config.toml
time_shift_ms = 100
max_steps = 9500
epochs = 46.7
final_lr_fraction = 0.01
weight_decay = 0.2
Rows from block 8 of the audio encoder, named by matrix and row number. Rows with one number belong to one neuron. Each number is 128 + 32 x the weight over its row's rms, rounded and kept within 0 to 255. All counts start at 0. After the name is the row's rms in percent of the matrix's.
# fc1: MLP up (encoder.blocks.8.mlp.fc1.weight, 384x128), inputs 43-85
# fc2: MLP down (encoder.blocks.8.mlp.fc2.weight, 128x384, transposed), outputs 43-85
fc1.249 110 [150 112 117 184  73  91 124 133 128  75 135 144 142 132 120 135 108 109 123 157 166  60 218 189 162 117 147 123 142 131 172  58 196 102 140 151 139  89 117 162 142  89 115]
fc2.249 114 [ 42  64 121 146 125 111  77 124 134 150 141 129 131 155 146 100 117 189 132 130 104 175 138 119 131 174 136 133 135 139 134 192  77 122  72 133 128 146 202 144 142 152 139]
fc1.250 114 [115 185 142 120 161 177 122 127 115  84 228 133 153  95 174 137 153  98 148 140 122 129 126 135 148 177   6 148 148 120 154 123  89  83 107 140  97 179 156  72 148 169 141]
fc2.250 135 [192 149 130  51 108 156 175  39 112 151 130 124 167 145 143 142 118 135 129 143 210  98 126 158 131 118  91 118 128 122 130 125  91 187  78 130 122 133  35 113 129 101 154]
fc1.251 083 [116  99 127 124 133 175 167 144 126 139 128 123  74 150 107 121 144  81 126 110 137 151 168 154 147 151 101 115 152 151 132  60  93 200 163 168 172 135 139 103 171 160 124]
fc2.251 083 [ 98  35 132  77 137  81 131 206 106  49  99 128 132 181 111  99 136 140 123 138 113  33 124 122 132 198 145  72 130 129 120 150 101 182  85 130 143 131 136 140 131 111 162]
fc1.252 049 [120  79 123 129 147 165 131 123 135 105  93 129 105 123 151 121 137 183 159  91 124  95 124 129 112   0 109 132 112 115 145 105 170 133 125 159 149 183 148  96 141 174  66]
fc2.252 052 [171 198 125 130 157 127 107 124 123  74 144 114  76 125 111  85 115 162 127 182 147 193 118 131 123 178 159 112 123 127 104  96 114 224 142 121 134 127  85  78 140 123 146]
fc1.253 075 [140  99 131 129 134 146 156 139 126  92  66 127 157 132 147 136 163 167 126 103 133 107 114 118 135   2 135 118 121 108 116 122 207 210 166 133 111 140 134 120 144  93  78]
fc2.253 076 [193 188 130 202 103 157 149 108 100 129 175 103 154 108 144 167 135 127 125 155  55 117 118 124 130 104 104 118 130 127 133 187 130 125 187 121 115 156 121  76 133 106 198]
fc1.254 062 [140 193 135  49 141  90 122 132  79  71 131 121 162 163 137 154 121 176 130 132 105 109 119 160 135 142 112 127  93 127 126 151 182 136 113 113 118 102 139 112  92 117 132]
fc2.254 049 [ 82  34 142 118 116 151  87 130 173 116 149 142 144  83 156 144 155 146 121 173 114  76 133 131 116 152 188  78 134 134 115 132 130 213 124 127 121 122 170  78 150  89  82]
fc1.255 081 [122 174 153 120 136 115 144 111 112  89 122 136  99 150 118 139 119  79 147 210 149  81  93 138 135 165 157  80 126 174 143 137 172 194 129 134 141  83 127 144 128 120 217]
fc2.255 067 [ 92 116 130 123 134 123 128 133  52 156 109 129 176 151 132 155 142 123 137 213 123  43 120 119 130 127 165 183 130 133 123 139 120 140 145 128 123 119 182 176 147 114 214]
fc1.256 168 [143 128 153 125 132 124 139 135 149 140 131 127 142 108 146 142 126 110 155 125 141 133  18  99 148 125 119 133 132  70 131  95 146 135 155  64 130  29 149 164 143 150 127]
fc2.256 209 [166 143 130 103 145  98 148 150 114 107 195 149 107 162  79 103  83 119 128 128 134  97 126 130 134  99  86 117 100 128 124 179 136  85  56 123 133 117  85 114  50 128 158]
fc1.257 145 [117 143 143 140  84 119 106 136 119 114 168 109 175 143 114  98 125 101 127 127 165  88  96 117 115 136 137 116 108  80 110 150 169 121  84 105 116  78 108 140  85 146 143]
fc2.257 155 [ 17  87 135 138 117  97 149 145  61 100 202 133 120 177 116 103 130 183 128 132 105  46 129 133 129  97  85  87 132 128 130  73  82 140  74 135 129 138 193 180 135 120  85]
fc1.258 107 [133 161 132 120  74 146 118 116 146 114  97 101 114 133 157 102 141 173 166 192 168 111 191 133 125 137  69  87 133 120 142  80 112 101 108 123 120 120 151 104  94 138 218]
fc2.258 108 [165 163 120 136 129  89 130 155 175 103 130 125 147 142 153 127 136 197 133  75 130 186 125 142 124  88 176  70 131 127 129 132  75  37 175 127 124 165  95 138 127 160  80]
fc1.259 119 [116 168 124  80 107 137 123 113 133  97 246 127 120  89 124 158 127 137 166 176 149  48 133 121 124 116 106  26 128  94 129  90 156  56 128 106  96 145 154  84 150 158 160]
fc2.259 153 [160 181 125 108 121 144 162  97 119 128  71 109 123 131 124 118 133 144 136  90 134 151 128 152 128  77 111 122 124 125 128 154  49 105 145 127 128 138  88 152 116 115 120]
fc1.260 139 [133 136 157 105 168 148 121 134 147 142 119 129 174 126 124 138 165  93  81 124 150 132 101 174 132 212 108 126 135 166  93 141 123 122 142  39 141  99 131 123 107 140 115]
fc2.260 115 [ 90 194 126 121 155  79 163 160 101 148 154 139 181  80 152 161 125 126 129 145 192  94 127 129 132 138  52 109 127 127 132  81 148 120 175 126 126 128 111 147 109 148  93]
fc1.261 123 [157 123 155  88 127  87 175 159 217 153 135 157  70  68 136 151 131  91 129 103 192 197 107 104 123 105 113 116 129 107 135 115 109 138 206 100 141 162 114 105 153 107  98]
fc2.261 115 [186 144 127 133 105 154 155 172 247 155 154 128 157 133 137 139 123  82 122   0 134 170 131 110 129  90 101 140 115 130 124 162 164  87 138 123 129 110 110  84 123 120  84]
fc1.262 093 [123  80 109 152 151  59 177  84 139 151 176 125 105 158 113 131 107 165 137 167 167 115 138 131 105 184 131  73 116 120 119  53  99 131 169 114 147 144 120 114 113 130 255]
fc2.262 097 [192 116 120 148 141 165  79  99 152 142 152 137 113 166 141 134 110 139 129 150 131 187 125 134 121 164 184  46 134 127 131 155 102 186 167 133 118 145 123  63 150 112 109]
fc1.263 067 [122 113 122 113 169 133 143 133  97 106 128 100 120 184 134 113 123  94 139 121 112  84 108 144 140 255 120 181 145 138 117 114 108 146 104 137 106  87 134 177 124 145 223]
fc2.263 065 [165 196 131 187 115 156 102 101 185 190 130 126 139 110 125 130 129 193 119 178  70 242 137 128 128  92 154 108 106 124 133 184 153  99 152 134 118 145 118 100 129 146  79]
fc1.264 112 [157 102 144  68 101 141 104 114 107  71 204 118 169 192 114 112  95 140 133 136 167 101 164 150 131  48  36  93 141 115 123 117 121 179 131 161 132 156 119 112 138 103 206]
fc2.264 128 [143 168 136  73 115 152 159  62  87 127 104 134  37 164 117 113 123 111 125 124 186 174 121 121 123  62 140 101 123 131 126  90  34  93  90 134 130 118 163 126 149 148  82]
fc1.265 130 [119 158 107 115 132  83 163 125 156 140 240 116 120  75 132 149 131 121 148 131 164 139 109 137 141 167 126 104 134 129 121  85 145  88 168 150  90 133 154 114 118 174 157]
fc2.265 127 [ 62 207 123  81 117 158 153 101   2  75 104 128  87 120 101 116 121  80 128 148 188 105 129 121 128 117  85  98 120 130 134 117 113 115  91 137 134 123 101 135 108  93 170]
fc1.266 089 [125  77 110  53 118  43 145 133 140 148 181 150 109  74 125 105 119 129 172 168 170 158 132 118 135 156  85  91 140 132 138 142 117 103 133 187 136 174 123  76 118 137 210]
fc2.266 091 [119  38 135  89 149 121  81  56  77 116 109 132 114 137 135 126 105 133 127 105 118  95 132 136 124 107 132  93 132 130 133  91  86  97 122 130 131 136 144 136 154 121  85]
fc1.267 123 [146 100 117 136 138 128 122 142 149 102 113 117 120 174 100 143  99 119 102  70 135 162 104 146 128  86 123 131  95 152 112 159 102 252 137  93 124 120 101 118 114 120 102]
fc2.267 128 [215 134 126 110 133  77 130  93 185 123  93 121  86 105 145 102 136 161 123  59 151 114 129 139 118  67 143 127 124 128 130  82 170  94 118 126 128 151  64 129 136 145 116]
fc1.268 098 [120 196 137  79 123 136 103 143 151 169  86 129 105 190 101 150 147 114 105 117 192 121 144 138  91 116 108 140 118 141  96  50  95 137 126 118 188 157 115 145 143 118 159]
fc2.268 086 [194 132 128 116 115 128 150 130 181 102 148 135 140 171 153 150 114 118 118  45 111 144 125 121 128  73 112 104 123 129 129 134 134  94 129 127 121 134  77 113 130 125  76]
fc1.269 106 [140 145 138 124 164  43 136  75 130 109 165 129 155  83 138 152 143 121 125 180 140 153 137 181 177 255  40 123 146 138 125 179 138 103 145  99 125  92 126 136 147 121 152]
fc2.269 116 [144 207 125 108 172 121  56 129 111  77  63 126  60  15 106  96 143 104 136 143 128 220 135 120 131 170 136  81 137 126 135 116 119 105 104 135 131 129  80 116 113 152 116]
fc1.270 078 [124  72 105 164 150 145 200 108  99  97 163 121  93 150 124 130 156 160 158 128 126 140 155 144 150  89 105 118 140 101 133  88 172 174 202 170 133 157 151 140 143 143 100]
fc2.270 075 [134 100 127 127 104 131 145 217 130  56 140 102 183 116 133 123 133 131 138 191  41  81 127 117 135 154 113  56 130 115 123 225  91 181 124 152 132 147 132 102 119 103 170]
fc1.271 088 [ 92 141 153 135 146 103  91  93 177 183  86 124 140 191 125 123 106 124  99 101 142 140  68 148 136 219  80  64 114 182 119 185 151 139 117 101 129  56  98 155 137 125 147]
fc2.271 080 [ 52 197 127  83 157  79 192 176  81  99 142 124 156 142 108 138 124 100 120 112 193 165 117 104 129 116  88 154 133 126 131  87  73  79 123 118 116 146 175 121 124  96 152]
fc1.272 069 [133 109 118 139 140 152 162 103  87  86  35 145 143 164 149 107 122 168 128 116  56 120 151 121 143  48 150 183 139 127 130 183 166 171 115 115 137 124 157 175 114 127  22]
fc2.272 072 [ 79  51 129  76 108 102  99 143 118  66  66 141  91  98 129 131 111 190 127 163 183 134 128 127 113 161 192 117 130 126 124  96 134 197  61 126 131 134 118 106 150 127 172]
fc1.273 112 [120 114 155 110 138 159 198 121 200  78 151 125  90 109 146 113 157 121 124  44 189 142 125 139 136 156 110  38 133 123 119  91 123 121 251  99 140 123  80 108 115 173 165]
fc2.273 103 [ 76 168 132 184 131 148  91 133 139 104 193 138 116 126 140 124 120 142 124 101 117 235 123 120 137 119 106  56 123 127 124 126 202 101  98 122 128 123 155 108 114 117 128]
fc1.274 123 [146 123 157 125 110 185 114 101 135 117  67 158 156 183 144 133 116  96 151 133 136 110 154 112 138 100  36 166 115 147 144 163  85 237  96 156 132 103 128 187 124 118 223]
fc2.274 154 [134 162 126 112 100 126 168 104 109 123 101 134  88 203 130 116 112 103 123  84 144 170 120 107 128  69 116 168 123 124 129 120  87 119 105 130 123 124 178 112 167 135 105]
fc1.275 107 [165  67 103 110 139 138 145 101 117 105 165 155 154  57 140 134 123 119 172 154 135  99 131 132 141  74 107  57 128 113 130 127 218 121 151 156 134 149 143  69 132 146 129]
fc2.275 126 [198 210 132 156 117 181 156 157 145 102 114 115 153  98 122 128 136 111 143 163  93  80 128 122 124  93  87 171 130 128 130 209 112 168 141 133 133 129 103 126 127 141 149]
fc1.276 121 [122 132 136 130 127  47 120 116 181 118 126 119  87  29 151 133 150 130 172 170 162 158 153 138 164 245  85 106 131 137 136 112 187  35 119 136 120 146 155 131 135 166  89]
fc2.276 133 [123 251 130 133 158 117  93 146 106 111  68 129  38 102 128  68 132 123 118 103 177 198 128 115 135 161 177  93 132 125 129 104 110 106 116 125 123 124 103 148 140 207 126]
fc1.277 057 [119  74 117 141  93 149 139 157 138 165  66 133 161 122 151 101 137 141 143 138  98  95 150 114 140  61 131 185 131 123 102 107 136 161 136 153 142 143 123 112 132 157  38]
fc2.277 059 [ 71  72 136  80 125  81  87 190 108  45 110 136 103 123 119 101 124 177 125 145 146  92 127 135 134 182 161  75 132 134 115 106 182 213  87 117 126 137 122  90 127 110 164]
fc1.278 093 [137 106 126 111 119 114 150 100 128 109 222 144 129 132 136 133 104 150 159 157 150 133  30 183 131 133 102 160 132 132 127  73 170  97 151 147 133  99 140 122 139 161  77]
fc2.278 091 [ 98  96 132 120 114 125 187 167 131 105 132 130 146 126 107 116 111 168 142 108 116  98 128 126 132  91  72  69 125 127 130 189  24 168 101 129 122 133 148 151 104 129  63]
fc1.279 100 [137 179 109 100 170 121 137 102 131 109 255 113 118 139 132 140 131 109 172 136 174 118 175 144 121  82 115  64 133 114 108 122 146  67 146 152 114 143 139 109 116 131 108]
fc2.279 112 [143 172 131  95 141 170 181  89  46 133 115 120 108  68 139 136 142 133 133 126 129 119 137 120 119  73  57 155 122 119 127 215  25  79 135 128 131 133 166  94 116 134 134]
fc1.280 065 [136 105 122  83 124 118 145 141 120 105 139 122  94  79 136 112 125 131 143 128 125  71 163 134 139 222 108  85 139 123 127 113  58  34 106 131 129 138 124 146 115 167 197]
fc2.280 069 [ 88 137 128 162 118 113 146 165 164 195 167 122 180  99 133 143 139 166 140 114  62 136 117 136 137 134  82 137 117 126 129 160  47  78 187 131 124 139 156 109 113 152  54]
fc1.281 063 [140 146 131 147  90 100  78 156 118 113 107 106 153 177 170 114 126 119 148 101 115  91  99 145 163  85 140 138 109 120  83 105 162 179  63 127 112 149 135 135 134 129  69]
fc2.281 054 [106  46 133 114  90 110 111 134 148 108 171 120  91 101 111 116 121 193 112  77 161 106 137 119 136 173 122 150 142 136 122  82 193 177  60 118 126 131 142  80 138 133  92]
fc1.282 092 [157 109 150  86 111  94 179 126 224 179 133 133  99  88 126 142 139  73 147 103 218 155 129 133 132  79 122 139 126 109 149 151 137 169 162 115 139 126 113 118 159 153  62]
fc2.282 084 [179 139 128 180  97 148 180  68 215 192 194 133 117 130 139 123 129 131 121   0 181 184 122 120 124  46  96 136 123 130 130 149  83  50 101 122 126 132 144  80 146 144  63]
fc1.283 108 [ 85 130 127 112 137 179 116 127 119  70  82 146  78 220 113 145 110 135 135 101 132 100 106 108 127  99 119 133 109 105 139 113 134 209  80  75 115 139 152 136 138 120 145]
fc2.283 102 [ 97  62 130 182 102 161 148  70  98 141 116 129 224 152 128 198 129  51 127 165 118  75 125 116 131 154  83 138 133 126 117 107 139 119 183 131 126 112 117 117 127  76 206]
fc1.284 104 [120 150 147 109 132 150 136 116 132 111 181 143 124 149 149 147 104  98 104 142 166  77 123 161 142 174  92  74 146 119 155 118 153 141 129  16 152 149 140 104 121 157 145]
fc2.284 104 [189 173 135  76 141 132 154 159 210 104  82 131 125 112 140 120 128 142 125 102 185 159 123 136 121 106 142  46 128 132 123 118  37 121 135 125 129 122  56 132 105 137  45]
fc1.285 069 [115 122 140 155 137 133 127 142 121 153 131 118 166 140 153 109 114  90 150 140 124  70  76 132 140 255 118 183 143 108 142  79 101  88  71 133 112 122 135 148 105 157 244]
fc2.285 067 [200 121 128 207 100 160 117 112 174 208 170 120 193 143 122 135 132 184 143 170  27 141 122 149 131 116 111 122 118 146 123 207 139 161 185 112 124 156 129  79 130 114 154]
fc1.286 149 [145 119 115 139 109 122 131 160 103 128 153 143 158 196 132 123 130 114 145 153 123 102 125 115 128 217 125 196 126 135 118 127 106 195 125 113 130 111 124 121  94 124 129]
fc2.286 171 [181 118 123 162 103 155  90 142 146 122 122 124  88  84 120 124 121 139 124 192  91 103 127 132 125 111 136 134 132 123 126 150 184 165  94 127 128 126 101 150 127 118 127]
fc1.287 075 [105 149 116 121 112  97 120  64  97 104  45 125 106 148 160 140 133 124 128 157  75  85 118 137 161 149 139 149 139 138 118 206 118 109  80 122 147 107 160 134 115 130  66]
fc2.287 079 [ 49  83 146 115 104 116 121 135 143 120  75 135 104  82 121 128 122 191 130 129 134 127 129 118 139 124 146 153 126 129 120  97 116 163  83 126 123 138 165 129 145 141 149]
fc1.288 077 [163 117  90 134 123 133 149  94 143 125 100 167  29  83 102 113 127 136 118  89 138 123 122 162 148 200  55 101 148 190 160 137 127 170 157 123 123 104 137 112 143 135 171]
fc2.288 067 [ 95 175 142  97 143 186  70 126  76  79  42 139  88 114 128 116 135  81 133 154  76 119 134 121 140 147  65 100 141 129 128 131  84  81  63 137 125 133 168 137 164  77 186]
fc1.289 143 [129 142 170 104 153 100 166  96 182 145 166 137 137 132 156 129 140  99 106 133 185 140  65 146 121 189  95 160 137 172  96 155 151 119 156  68 166 122 133 161  95 181  95]
fc2.289 131 [117 153 127  98 118 162 179 100  93 121 120 131 146 171 145 148 127 106 133 104 196 141 128 146 130  92  76  87 129 128 130  82   0 177 112 128 129 142 107 161 128 119  67]
fc1.290 088 [108 122 113 126 151  64 144 109 134 168 192 117 146 182 121 121 118 161 126 157 162 102 128 129 112 197 122  25 103 128 121  65  91 112 154  83 146 133 129 134 111 123 255]
fc2.290 087 [212 108 121 140 124 133  93 105 151 120 196 125  82 144 138 114 120 145 122 116 118 153 128 130 122 153 192  37 130 130 131 168  97 149 141 137 125 131 111  73 147 116 112]
fc1.291 077 [136 160 128 157 143 135 132  66  80  46 170 137 101 147 153 130 151  77 147 143  73 102 115 155 138 209 116  75 138 140 130 207 152 130 127 122 141  99 164 140 136 150 219]
fc2.291 088 [117 141 134 152 123 139 132  80 180 206 144 127 148 137 120 125 128 179 130 140 120 164 135 144 127  93 115 191 126 123 123 126 105  95 115 138 133 136 110 134 130 147 131]
fc1.292 069 [129  81 114 117 151 177 159  88 111  98  48 141 153 167 151 111 141 110 164 128  88  94 127 144 141  49 113 174 125 105 132 156 135 196 137 153 133 146 145 131 134 179  66]
fc2.292 069 [ 73  67 118  76 129  74  89 143  84  58  91 134  81 145 124 106 110 194 120 123 143 138 128 127 131 160 178  95 126 129 122  57 130 196  79 113 119 120 104 113 157 126 162]
fc1.293 071 [122 116 127   0 157 136 159 168 127 103 140 112 153 166 144 124 144 134 120 181 118  49  72 142 142 134 150  96 140 119 101 157 225 210 146 139 142  97 121 111 108 117 147]
fc2.293 064 [123  37 142 108 125 129  93 120  82  68 132 123 140 108 138 161 129 153 121 222 129  75 132 138 128 169 181 183 132 125 124 113 140 188  80 122 137 116 140 120 156 118 160]
fc1.294 081 [129  71 105  42 141 120 130  97 121  67  88 112 116 123 156 105 126 112 174 128 119 122 114 117 134  73 132 151 144  84 132 143 194 142  88 116 118 155 120 100 114 125 251]
fc2.294 073 [ 99 131 121  52 139 102 146 163 114  92 116 124 109 124 159 124 137 124 135 102 217 148 125 145 127 147  81 106 140 125 139  66 109 140 103 132 132 111  79 137 130 190 105]
fc1.295 087 [112 161 136 143 155 145 126 114 140 153 138 144 151 138 129 121 131 121 106 126 135 101  80 148 129 225  72 110 141 140 116 162 142 161 168  75 147 101 160 163 108 125 116]
fc2.295 088 [102 155 130  66 170  22 145 133  84 128  96 123 126 122 133 121 155 131 140 133 165  95 147 124 137 118  53 159 142 132 143  90 130  77 119 130 144 150 143 177 137 168 136]
fc1.296 152 [131 106 117 109 128 154 131 132 106 103 166 112 202 174 125 150 114 144 151 107 150  88 100 161 119  43 116 140 101 121 114 103 135 255 118 153 113  98 119 130 119  69 168]
fc2.296 189 [147 216 130 110 133 118 173 130 101 109 114 123  10 142  97  70 116 107 120  98 165 141 125 102 130  61 145 131 129 130 119  81  96  81 111 128 124 117 121 145 148 203  93]
fc1.297 085 [134 100 148 115  92 168 139 114 140  87  39 162  91 175 139 148 106 162 148 120 136 106 111 135 135  48 111 151 117 148 124 155 150 231 115 121 157 148 134 116 143 139 128]
fc2.297 086 [135 171 128 203 106 114 132  93  85 136 178 119 104 129 130 110 130 128 122 122 103  78 123 124 127  83 156 111 133 128 119  92 158  70 159 128 117 143  84 120 158 117 172]
fc1.298 129 [123 125 106 128  70 144  94 129 145 108 103 109 124 125 126 111  96 184 136 188 152 156 153 102 111 152  35  77 121 102 134 102 113  94 111 162  86 136 127  84 132 104 143]
fc2.298 128 [101 108 124 128  92 121 137 111 164  98 184 121 184 156 155 161 139 156 129  93 137 228 118 133 127  89 230  79 129 125 133 115  71  42 129 122 126 128 105 114 140  80 114]
fc1.299 105 [122 178 125  81 143  74  83  77 105  95  90 131 187 157 118 119 155 162  91 149 127 140 103 146 151 194 108 115 104 152 119 135 128 163 106  79  98  96 115 112  99  84 189]
fc2.299 095 [ 99 117 124 119 108  95  16 196 172  74 173 124  73  50 123 111 125 116 123 134  75 199 128 117 120 141 181  24 127 127 120 187 185 108  50 129 125 119 145  90 125 144  83]
fc1.300 129 [140 148 126 122 159 159 133 144 141  85  71 149 121 147 157 140 184  66 118 109 142 136 123 160 138 179 132 134 125 150 136 155 174 161 126  92 147 106 143 169 121 146 107]
fc2.300 121 [139  72 127 137 110  94  39 174 125 101 103 137 169 153 159 172 139  61 135 110  66 112 132 135 131 160 178  72 138 127 126 119 191 132 142 133 126 114 117 135 142  96 118]
fc1.301 100 [116 133 154  90  52 165 111 143 121 148  96 109 147 233 140  90 122 132  97 149 161  93 185 138 138 147  71 122 138 159 136 125  87 160 118 127 143  94 125 162 114  96 189]
fc2.301 086 [113 175 125 141 127 115 243 156 135 143 172 125 152 211 144 119 110  96 118  37 165 181 128 122 125  91 128 171 132 115 128  76  65  47 165 122 116 151 158 118 150 113  71]
fc1.302 066 [147 132 146  38 112 130 174  94  87  58 152 167 131 147 154 139 149 164 137 165  96 100 123 159 134 158 128  86 102 135 144 196 225 155 163 134 116 121 128 139 109 126 134]
fc2.302 054 [ 95  80 142 118 124 115  94 126 141 142 141 142 174  63 143 135 149 162 129 238 128 101 134 125 124 131 195 143 135 118 123 168 110 186 146 127 124 118 188 105 136  82 115]
fc1.303 097 [114 137 107 129 140 109 110 116 135 101  98 131 167 224 163 101 169 153 109 133 156  93 138 156 141 167 102  81 133  97 130 110 147 224 108 102 104  69 157 125 111 139 102]
fc2.303 099 [121  64 126 134 108 111 110 140 123 109 131 128 180 145 139 163 137  66 123 157 106  87 131 123 125 198 120  85 133 124 122  94 175 101 148 133 125 124 145 112 114  81 158]
fc1.304 100 [120 124 116 113 125 129 135 131 154 138  95 111 112  94 136 161 163 127 127 136 159  85  45 125 160 141  86 155 152  95 125 150 196 162 102 163  60  40 135  81  97 149  76]
fc2.304 083 [135 148 119 146  90  82 141 142 105 167 162 117 140 178 111 122 125  50 118  42 127  83 122 107 135 142 121 111 116 130 134 126 120  51 139 123 121 138 186 134 117 123 108]
fc1.305 116 [157 117 136 100  73 114  59 105 140 104 112 113 171 114  86 127 148 167 149 165 165 110 125 126 130 133  89 160 141 103 135 104 214 111  65 171 125 111 146 143 106 141 103]
fc2.305 138 [ 56 105 128 182 132  93  90 130 103  97 217 127 102  99 136 114 122 127 126 109 110 129 126 125 125 143 162  38 132 126 135 141  80  86 136 127 124 128 227 104 124 100  29]
fc1.306 084 [165 135 146 144 145 104 110  84 177 135 130 147 143 144 134 127 127  66 108  74 171 182 115 184 116 149   5 157 136 173 130 190 165 202 166 177 115  99 145 118 115 135 205]
fc2.306 062 [107 138 141 134  97 122 191 155 128 145 114 126 122  94 160 136 127 128 124  97 181  83 135 134 133  44 211 123 125 131 115 175 101 128 194 115 117 131 170 148 173 133  74]
fc1.307 107 [145  95 116 115 107 139 156 131 103 109 168 141 206 200 145 115 120 127 154 136 116  86 171 129 139  50 114  79 117 122 123 107  94 216 112 164 112 131 155 111 136  86 255]
fc2.307 112 [168 161 135 127 134 125 100 129 122 128 156 132  74 166 140 122 110  89 125 136 132 199 122 121 125 146 163 110 130 129 132 136 109 116 128 135 117 107 147 129 166 185  61]
fc1.308 096 [142 124 118 128 107 146 157 145 141  92 160 128 137 159 102 119  87 138  93 143 148 119 138  97 130 128  83 153 117 110 158 133 186 180 139 128  86 185 107 125 109 122 124]
fc2.308 086 [ 73 125 137 185  84  74 170 169  97 142 176 135 145 116 101 125 127 175 137 112  82  24 124 100 123 115  67 163 116 132 130 119 141  76 100 126 127 131 154 125 129 124 121]
fc1.309 092 [140  69 156 135 128 115 167 146 152 125 147 113 101  93 172 109 139  79 150 119 169 202 124 142 132 125 140 158 168 119 165 124 117 110 197 105 127  91 122 123 133 139 118]
fc2.309 092 [124  85 121 135  84 124 165 112 170 141 165 137 127 147 129 112 131 177 126  53 183 139 102 121 118 154 138  87 117 120 131  74  99 173 125 127 137 100 108 124 135 113  39]
fc1.310 086 [141 170 138 121 128  92  72 104 160  90 113 125 140  80 106 101 115 115 150  67 169 128 108 102 108 152  60  97 119 108 130 161 149 136  68  53  76 166 125 101  62 129 123]
fc2.310 075 [147 104 142  74 126 116  63 151 103  62  49 136 171 160 139 159 134 108 130  57  32  72 132 103 130 107 104 111 132 129 143 156 149 140 100 140 129 115 134 141 124 150 160]
fc1.311 063 [134  67 135 143 122 158 144  58 120 127  30 158 145 162 142 129 124 132 143 125  82 127 143 125 160  60 121 168 136 114 142 163 140 201 133 126 149 157 147 132 119 148  34]
fc2.311 067 [ 69  69 128  71 122  86 110 160  94  58  83 133  80 117 115 102 114 186 119 122 163 122 132 137 124 158 179  88 126 134 125  88 147 178  72 128 125 136 133 111 148 118 189]
fc1.312 130 [122 164 147 151 132 132 112 146 165 132  97 151 138 141 141 116 161 115  95 138 182 111 129 168 118 187 121  95 139 136 137 109 172 131 100  73 173  95 132 159  95 143 188]
fc2.312 106 [124 154 126 137 146 151 105 118 160 119  28 136 138 124 149 136 133  73 116 133 198 162 120 129 128 226 151  82 134 121 131  45 122 151 151 127 122 124 103 154 137 115 139]
fc1.313 098 [141 125 172 146 142  28 122  75 178 137 144 139 153 123 128 136 139  90 118  88 195 144 136 139 138 227 115  56 139 170 139 185 163  72 140  76 118 127 173 126  89 174  94]
fc2.313 091 [ 59 159 132  93 167  77  73 177 123  72  89 119  97  95 127 109 127 156 121  91 138 185 135 113 130 173 118  64 142 124 140  53 160 120  76 134 127 124 143 166 116 142  68]
fc1.314 115 [105 173 132 116 149 164  94 133 117  78 222 147 176 151 146 126 157  91 124 131 134 107 109 157 150 151  11 152 132 127 146 114  83 119  66 149  86 172 153  92 149 119 135]
fc2.314 124 [208 126 118  46  93 152 202  49 117 159 160 135 153 178 140 150 126 111 131 128 211 118 122 149 133 129 124 105 127 137 132 128  82 199 100 127 130 126  57 106 138  85 128]
fc1.315 076 [109 134 127 163 118 128  67  71 108 115 255 128 129  94 139 130 141  93 169 142 125 129  99 138 134 116 113  81 116 134 127 182 133  88 114 150 137 136 135  98 125 141 234]
fc2.315 071 [178  68 129 163 142 127 103  90 166 174 155 124 139 136 129 122 122  96 125  95 109 126 129 145 121 145  94 188 137 125 130 107 201  89 145 131 129  91  94 158 139 123 115]
fc1.316 103 [148 154 131 129 129 120  90 115 119 133  77 120 179 155 138 123 137 123 125  61 131 113 107 147 139 125 127 175 120 151 124  85 140 147  94 103 126  65 136 141 113 144  50]
fc2.316 095 [114  32 132 140  99  77  68 127 210 159 112 133 112  68 115 113 112 199 125  47  89 156 146 112 129 128 132 101 138 129 127 143 151  83 113 118 128 137 203 128 124 117  73]
fc1.317 089 [133  69 120 133 135  65 168  70 177 122 135 113  99 124  98 113 113 167 127 158 191 143 105 124 102 160 116  62 113 146  95  20 103 121 202  93 150 115 118  99 145 137 255]
fc2.317 087 [169 133 116 135 115 163  92  84 155 134 190 131 115 175 140 135 117 135 121 122 133 223 121 122 121 167 162  38 133 130 127 127  78 150 146 124 133 138 108  70 150 120 117]
fc1.318 103 [110 173 135 119 117 171 104 155 131 178 138 149 167 190 130 139 102  68 134 133 146  70 107 124 104 198 144 183 123 146 150 100 110 134  60  96 168 118  95 135 114 136 114]
fc2.318 090 [135  61 108 165 110 130 136 179 175 124 150 129 141  87 132 133 113 167 118 120  62  87 124 129 125 107  95 118 135 128 124 127 172 121 125 123 124 151 121 144 142 112  97]
fc1.319 099 [140  82 151 125 148 111 178 140 146 119 112 141 127 112 134 151 125  95 110 130 170 138 133 129 124 150 118 122 112 165 119 171 121 132 205  89 167 133 112 130 114 139  88]
fc2.319 085 [ 57 159 136 175 148 119 171 185 140 153 148 132 170 112 132 129 120 164 132 115 107  67 132 118 129 121  58 137 129 118 134 126 137 133 160 126 122 117 145 141 113 146  66]
fc1.320 092 [140  95 175 114 131 156 137 124 138 136  12 150 129 139 136 131 155  92  68 124 129 139 218 152 145 193  71 158 161 147 137 120 166 185 140 120 147 136 127 177 152 166 162]
fc2.320 092 [ 72 229 126 116 158  90 114 164  90 136 117 136  93 122 116  98 146 145 141 159  79 201 144 128 119  93  69 147 130 124 131 137 185  98 123 125 123 144 187 135 142 136 121]
fc1.321 095 [120 113 121 112 126 149 153 101 146  89  96 162  58 202  97 136 119 164 142  99 144 101 157 122 139  34 136 107 107 120 123  97 124 191 123 137 111 128 119 161 172 103 102]
fc2.321 088 [121 116 123 240 108 191 144  23 105 176 199 120 180 133 125 166 142 153 123 164  82 104 129 120 129  87  74 154 123 124 136 159 130 108 148 121 128 136 135  87 139  99 191]
fc1.322 101 [109 182 106  78  93 102 109  99  98  79 158  97 153  89 125 137 138 157 134 151 140 101 150 126 136 187 133  90 115 118 133 131 195 176 183 114 120  87 109  75 113 106 175]
fc2.322 076 [133 192 132 141 149 179  64 154 119  43 128 127 119 107 129 117 123  60 129 198 141 190 140 126 128 126 156 126 133 139 125 152 178 122  84 133 131 127  39 168 125 130 152]
fc1.323 124 [107 165 110  92 142 122 130 153 133 140 142 105 115  55 153 160 143 132 192 162 117 102 141 127 147 229  69 108 149 129 151 115 144  60 125 170 106 122 154 117 141 174 149]
fc2.323 133 [176 237 129 106 168 134 127 107 115 109  26 132  65  87 137  83 139 121 122 119 231 168 134 123 124 161 152  91 130 127 126 116 107 114 108 128 124 132  34 138 153 192 151]